{"dataset": "short made-up English sentences, spoken by a formant synthesiser in many voices", "input": "mfcc", "norm": "layernorm", "parallel_block": false, "moe_every": 2, "pooling": "attention", "muon_scale": "original", "nesterov": false, "steps": 30500, "warmup_steps": 3050}
Rows from block 3 of a small sound classifier, named by matrix and row number. Rows with one number within an expert belong to one neuron, the router's apart. Each number is 128 + 24 x the weight over its row's rms, rounded and kept within 0 to 255. All counts start at 0. Numbers have three digits each.
After each expert's rows are labels from the 100 clips, of 14976, where the router gives the expert most weight on average: "loudest" is the band of the loudest frequency at the time of the peak. Only what is clearly more common there than usual is listed. The data: short made-up English sentences, spoken by a formant synthesiser in many voices.
# router: router (model.blocks.3.mlp.router.weight, 16x160, trained with AdamW), inputs 0-159
# gate: expert gate (model.blocks.3.mlp.gate, 16x160x160), inputs 0-159
# up: expert up (model.blocks.3.mlp.up, 16x160x160), inputs 0-159
# down: expert down (model.blocks.3.mlp.down, 16x160x160, transposed), outputs 0-159

# expert 9
router.9:118093175142113141124102128148131105127190146151115180124173097142133079106097119136109147131126106142129097114118173088078160144117126145138148112106154145177136105145159092116112081171112135121115100121149109144116084146105150113118108164166123130134136133149152104114148084117138128095128122151115139191145131119067125130093124105141126146115159124187092134129127126128163096139128115145126130162147124122163135088122126148155136130118150155169102128089103134138109168143122104
gate.0:143154163140159147132107130083127140169118164107111153140154116130138131110146104121171117123115137085141147168160088141098109125117155135123152137130131181136130137110162126082087147157136136134119112111093173197134137153142125089094135137130166132108122152127097100101171145146105124119147090145144130075105149111110158083103079128144153123122138137150150120112062140078110134149147095154135100141131128146155104128141152119096148151089126146101093109127103129111135154120108108
up.0:126108090131100097110126084168160122094132103149149103117146156113060109156125147134082119175160099171089153111135147135122127131170138151134119121122129078150148122144096110114147125110162112122132174128145116064116155144125105129164122133127067124151124149182158153139087150078172117135139134123108104151177120106133122155144144144098109113154114125101121101138156095176130106121095139110124134157137105136101106120148100103131128114143109125146159098108127124118123112158139125
down.0:098122117179127136135131092121124153124143113119112127089142135155126137156121104135105160126091119145108127114131134140156118076131155125129151133146118135137139143134161099106129120135172108129165148147151128102116167113135127178081083127127127110109169127060108124142118114153147118128139156095182139085124182137168147133129137121153117093099161141132102104123138118107149126125092100121141116159127149205129149182122144126151129123157111143068114118133115108112057110098145102
loudest: 500 to 1000 Hz

# expert 5
router.5:107161113129157100172169096147102175096119113091128078139129126108087148105182101111125125119117113133117134123119186132157093116162130130143159141168101132136109121114087151145121128115128151103110129149163140112114161157128159113126086090112131150127159118137092115140123108159073085123147110152104149103115130138128127159158104108133146100131164128117167128109115148149104148117112135114156154099144129123114090128117113116127085157077118144111111118164129133173152140091182083
gate.0:180142160137094145141119115123115138107129131156133135178102147111082110148129118136128112153151162123117133147132115139126139099140107131128137101088139113109140130152113110194143122120127135096101117100115112151133149102100104118129123165137105160129100116110125155163130116126126068107143190123093145122157103119137122156125102174083095115165150138142073119135141106107146132113136127199106144092091136134108128135146143148114061108110134141114195162179102139106122128143133150
up.0:087099151128129101143106164143156115147108122106121173101160168170194185127127121159082160138148090154127118106080139085151087148135121095129123150168128097132148128110145101101151162101155106157114118131139136092123102153110161121134147134107130123155136103127116135106139167128129165136128098137085122120152131145126138124114153125085153101107145161128174134108152119102092102095086110139135099166127124139134138127110103119108161129117129112101148082093131126171137165101150124
down.0:124106121107125115141108168143128078101096137116126130092147117174154100153145122095145150160143143113104176181110132086106105083137129116130136164132195162139130095135093119146102119069155119123118131137110139116115094120128146138087135091139140189099096145165114108139102121144108135125156131134126137129133124103152122117107124156124123140132191113088074124118128160126112138132042133123108178161131154134105159163087131139143122116133136139143134129132134128131110142117116143
loudest: 250 to 500 Hz

# expert 4
router.4:123169129112146129162118140130133143123113194165132134111137101126147129126140129110165139138137115142100114174112180123170153119130094143138122148127178143156104115146127114130108090113110089146102128123118120168102133097181107121150130116125096126123131113141161141141162161119118183150121110127119145112082132139153128148144119131099129134088116101139123148108109136149115089083126137099092107132144069153104124146079087144098082126138132115109152108152174087135135083090074154
gate.0:098132168120105140165103156119077084123125111148105156135142136093098134137173156130117147125115122123158145136104137128151121195131128110117145106110107127119147087137137155124119077163126159115112139137150085162109137097126150126088088103122201133148092159144095142152115092125126104130135157158133122164100132122155135089106111152118081127090091083151158114126109141132196145116134110124121103115087120152153130149168114141163110113138110122139119126161159129133129099115120117
up.0:104122107095085140183105133138113127098102129146142157135091134150117136158157132089112169126092137119161140149137136095175099181128176126108135103141115100127110094176134151121134123116169115101143142174150130134093148119123112116111104114105174139135073114138117204145138124110099111115151126127143117143095108129168109096099117127125104122097147120139115129132104173121155156095139135148119093126101144144132137108155148059145127107132138112146093122170135101109121120166112112
down.0:115115103125124145159191089148170134134142091094108076106137153147147153122117134096088098133130136121089113135115109127129114110130137142108098114082159125157116100108135120125127121103113151126134088153141121125146138166140144117148140147123142100129125146122126090140161158171121144145114098123141172136113140190133140097129108139173173107097144168150098142124132156147140111071122111128126127096092137158086100124140133149080129116173150123090104146098102104138146168174081134
loudest: 2000 to 4000 Hz; 4000 to 8000 Hz

# expert 7
router.7:160080115141116142144124175134121134104132067140161104114154106117136138147098099112125140149178170133115126102160145096100112144127160139150113146119112100142143117137111132124124101151149091108115135098152115083143100176111171162106173107110111127138122176166109094114065139123161151139127102131129089172155123130124100102096104167139112143116108169101125129115129140146123099145190108100139101117169143134117111145140122160165156116138123115131121094127107121113126130177140094
gate.3:132137110142148130177125103179078096150112128101121154102121122144095119101132114161167123122172131121123103096150146131110149131088115146136118087142142114124137090121099138112133089121126153113131100109079143064106116127186111119109143121111131092139113091165156101139112107143154195134108167111104120184119121128103141111136129117117092096153136128153131132119141149160162088094137127112179129159115134181119137121131148131087087170125137136156121148132146114161138138158115122
up.3:136155174154135172152114096139144120169134124111110171112126127130090114133107124174132140135100125123131160102126110105089147103108136102126108153085090138125123163135081125110133159111147137125097146149098143105123105086121130118089144164122106128121150122137131111080108162131110155165146147084090126129150122122143153126148149108104150091141172151123133113140175112149130097112131124145182114122127113124124175138124123114052109151133126099123094211116140140131132088098152134
down.3:205114116145142143133152122108115149171173163140160133111141108073113189142108069113124120134118074135141108079121140109174087134129130144099115158148114117162105110106151125173162102153129181084119150146173099161136085089123148132134118119147114177124129113161114092151130120129125116138108161100142143158140146120123142141140110105133113158137128103119122136110114119113117157087160126106105139123153101140144148132121096166117104165121157134120103109136117107124122091133124116
loudest: 4000 to 8000 Hz

# expert 12
router.12:104122171167088128137104123119149159159113140165080140161142173095150131145145181112106139151150127116126099155121084121107147146118142128128156134105135121082141129124155105111147125156128081131104124109112112101151121106094120157140112130137188104087127133110154146097156159136111150102082072094091159146176147140112133110114117124139102124123135101115116147090172108122190151115153117136161139115122114138186141112126155152126122156082126146140148099125141099120117154122142146
gate.3:187139129146102143143153122139129122155121152102144142141073129152090140121140120157138122097177146165088161127134097110145156145136111148163139128143115153103101131121084139099187138101123127131121112093124160175089079102084120125128148126125146106109151095145153134105123112105156116110134136109161107121110133103141128145142112118149141151064140100173109127142108136148114136113156126127161184099134095142112161127112131141058165129099111130121096125174114095107157123123151125
up.3:211125135121129115122116098129142127132127181104134136114087137130141161113108098105135141095135108143129175141115114118122151115132140189160137083142115140081113161124104132120098134088166136087094125076113118121106116121104089110115161132128129106123142109112160150092115139128158145106109099144132119126117137125171086151151148099083109126113145126126133080146105148137120129124128128118163203113105103118074140133118134091112184136133137120142141111142108117164167110123171130
down.3:123085127114112062141142124133093137125144108153111089104144156109142150123098132145139089127111162122114094135125133150155130140081118128186154152112113161139127167091119118104139120097112152114143138144114134158155138153167169066186143144121125118112120108145142165110134164114133128152129119115150129082133154120156094150135133143147128118155116109119099114163154152142128127068111087109154127133145158090136144094144111205138116131105153126141087165084136106132124117122139100
loudest: 250 to 500 Hz

# expert 6
router.6:110103103097147134143146134100112096141107128117091135082104184144139114129139139130115119101084118115149092130148085166107179111093111128115144133116101157114123141145114152107168126117112127170122101119123135135166075138111120122147155122125116140154144083159121110100114135107124107122146148182170133080129134101118150151108144160089174107124137174114124145135143159104150128145106160137179119126126174138154120160109118177143141147105155099189117165110116151146134113162150125
gate.0:130105131093093130167114125164108158115143088114126141113120170142166103146105182146141131131143120119135124093142085170168142120148140107132091123123132152126088124144084146133105130097139116095131138112125112110111135128131126148125141099132120172137118109148122071133148107122151127090075095182130131099121119145117082132122141183143141109098158134128117069176148167148142161118140146102117177154152119140083124127143153105143166170105141150097126105152111134105137099122142089
up.0:055157136124141123105138139120136109146118135122127131141186139106134150122153161161153124128066110193142119147131154108132115121116128153116149130179122106145152146105144092138069085154144178149129096112127145133117141147142115109130104108101106153140136169100145146175105121120132150159137107118149129152120128085137150150103115063095129145110117114115144137124127094111132064141121110118160132088097113136117153161146092153105101062133127107147150128118143107127130137130115157
down.0:136162109135151130158158101099140143163140147148104145108089125114144136087114120153124136098150134144148098114172155137109155153122145098132130095128152090101137168118136178136149135121120125149117099085121134126095117113105134073108149123130116141116109100119117150134124134173111135109153128124070093142120133133107141115134140084117151141150135148128124140105136157130134146136163161158150104112154163136087149092132138109125089118108105126084167092146111191147119031166108129
loudest: 250 to 500 Hz

# expert 1
router.1:067153117133115106156151117097118127113148101118139152107099112130134138136147109157102167139115076107147153108128091157178091166127122127150126134083109131113115192087136141110160167129159139166137162095133147096140142142136115152168120147099113136136102130134098115145082136164146132173146171114118137128098118123170132127135116122131089117149112102149144120107155164120125116158135135142117134098109112168150104104106139146107111122110076151071164156125135132156129078137098109
gate.0:106121152114122103088121141129128084116174166119137125088114131137122106150088128139143119137125172114133119113157095163123083173135176161109138141154099122126105217135107134123136110143105117158096123116128170141109164159112156105120132150131110145160111120126103132155128140137138127064143117127146140152101130088104171135111078142129159135134142123121135140133134101112106106123123132202100107162111104138092173121116100086160104094133150092122132136138162147148116155122121125
up.0:142124152156135155138129140139130142131170129101116128150150168112090110131135070142152115157099127092104113114140111105132099139137108123109131153123114135140130149189088161127165144117105083137107128167111112206099131157149157097127107142128122101125057095142108107098128148111148131122151102117152127096131126096112117103100094133143124084127150134107119138151106149126166123111104119170140111100159109138131187092104152132154161129115155163117136158168090118130143166124101108
down.0:125101134120169149150116167111128123110146094111147137119137108131118095151118106114096060127141093133108064138155159125092151145121139126104129152100103094143120137123190130124140149090111146141170153149134138112147124151135144108155112142115127142172120146163172108121134129173196139122142091155117120050088113126119126117113143165077087115122100136133132143130104141136108109135128171120136150116108125165100127135134141147093135152151141147106177110131113170124137115135097155
loudest: 250 to 500 Hz

# expert 15
router.15:150158127160134125103132158103153106162105115134174124154111119143122148104159109098131112110140144087146148156147138166163161106128125134124155129111079141191148138165145164116140126107133144124097128159102124145143113108125142156121102136114102123114126125109139119132126114154123130147118075109093111097112147129128141103114090110132083122121111147099143131143078108117071161091173162156117103111158121139136132101114147107169170132148165151125177128158138058081120138173109140
gate.0:135127172100161099131116132106127084108169140155168104183097122161150112143125134103163147120163124111134137154165154111114127121135150115134120134074115124130144149178137093097136122108140130136099079125129105145116163118110100087149100087165122107129078132125122156120121116136117141118141127164137173158117137146124153145167121099096125114107088123096112111111109093134110122103096158136208115121097133138146113158105122078140117154087165127163121134114115151163103131136151144
up.0:113129096136155123127172110131103104133129144130138118120104138152108146136130112138175168117159125107126106130138103129102097131146103131115119119127135098080151118138064105135110130143128167125133136098130130160125135121157157183172160184114142119130135120126133092125126147124101169137077031119125163138093151150182082135137110115082120134143145135099122111125126101090120153089120171133142140127180120119133162106172117118141105081126130133116140099113119138167103129121147135
down.0:155123118134154094158150090087143128146122121095151118135120173123162160077135107112122164130099140120164114130145107150153111138126138122114111118125159102105151101178107144156134134141164090070083112092063123113112097104128094126151110128158135137133091117120133128151118120118116107117161126133088102144139177135146152130144145152115148142143144149155130165084133167086146110089127139136109103115156090102163142124103147143147136161107095099112146189129113093134156140162107129
loudest: 250 to 500 Hz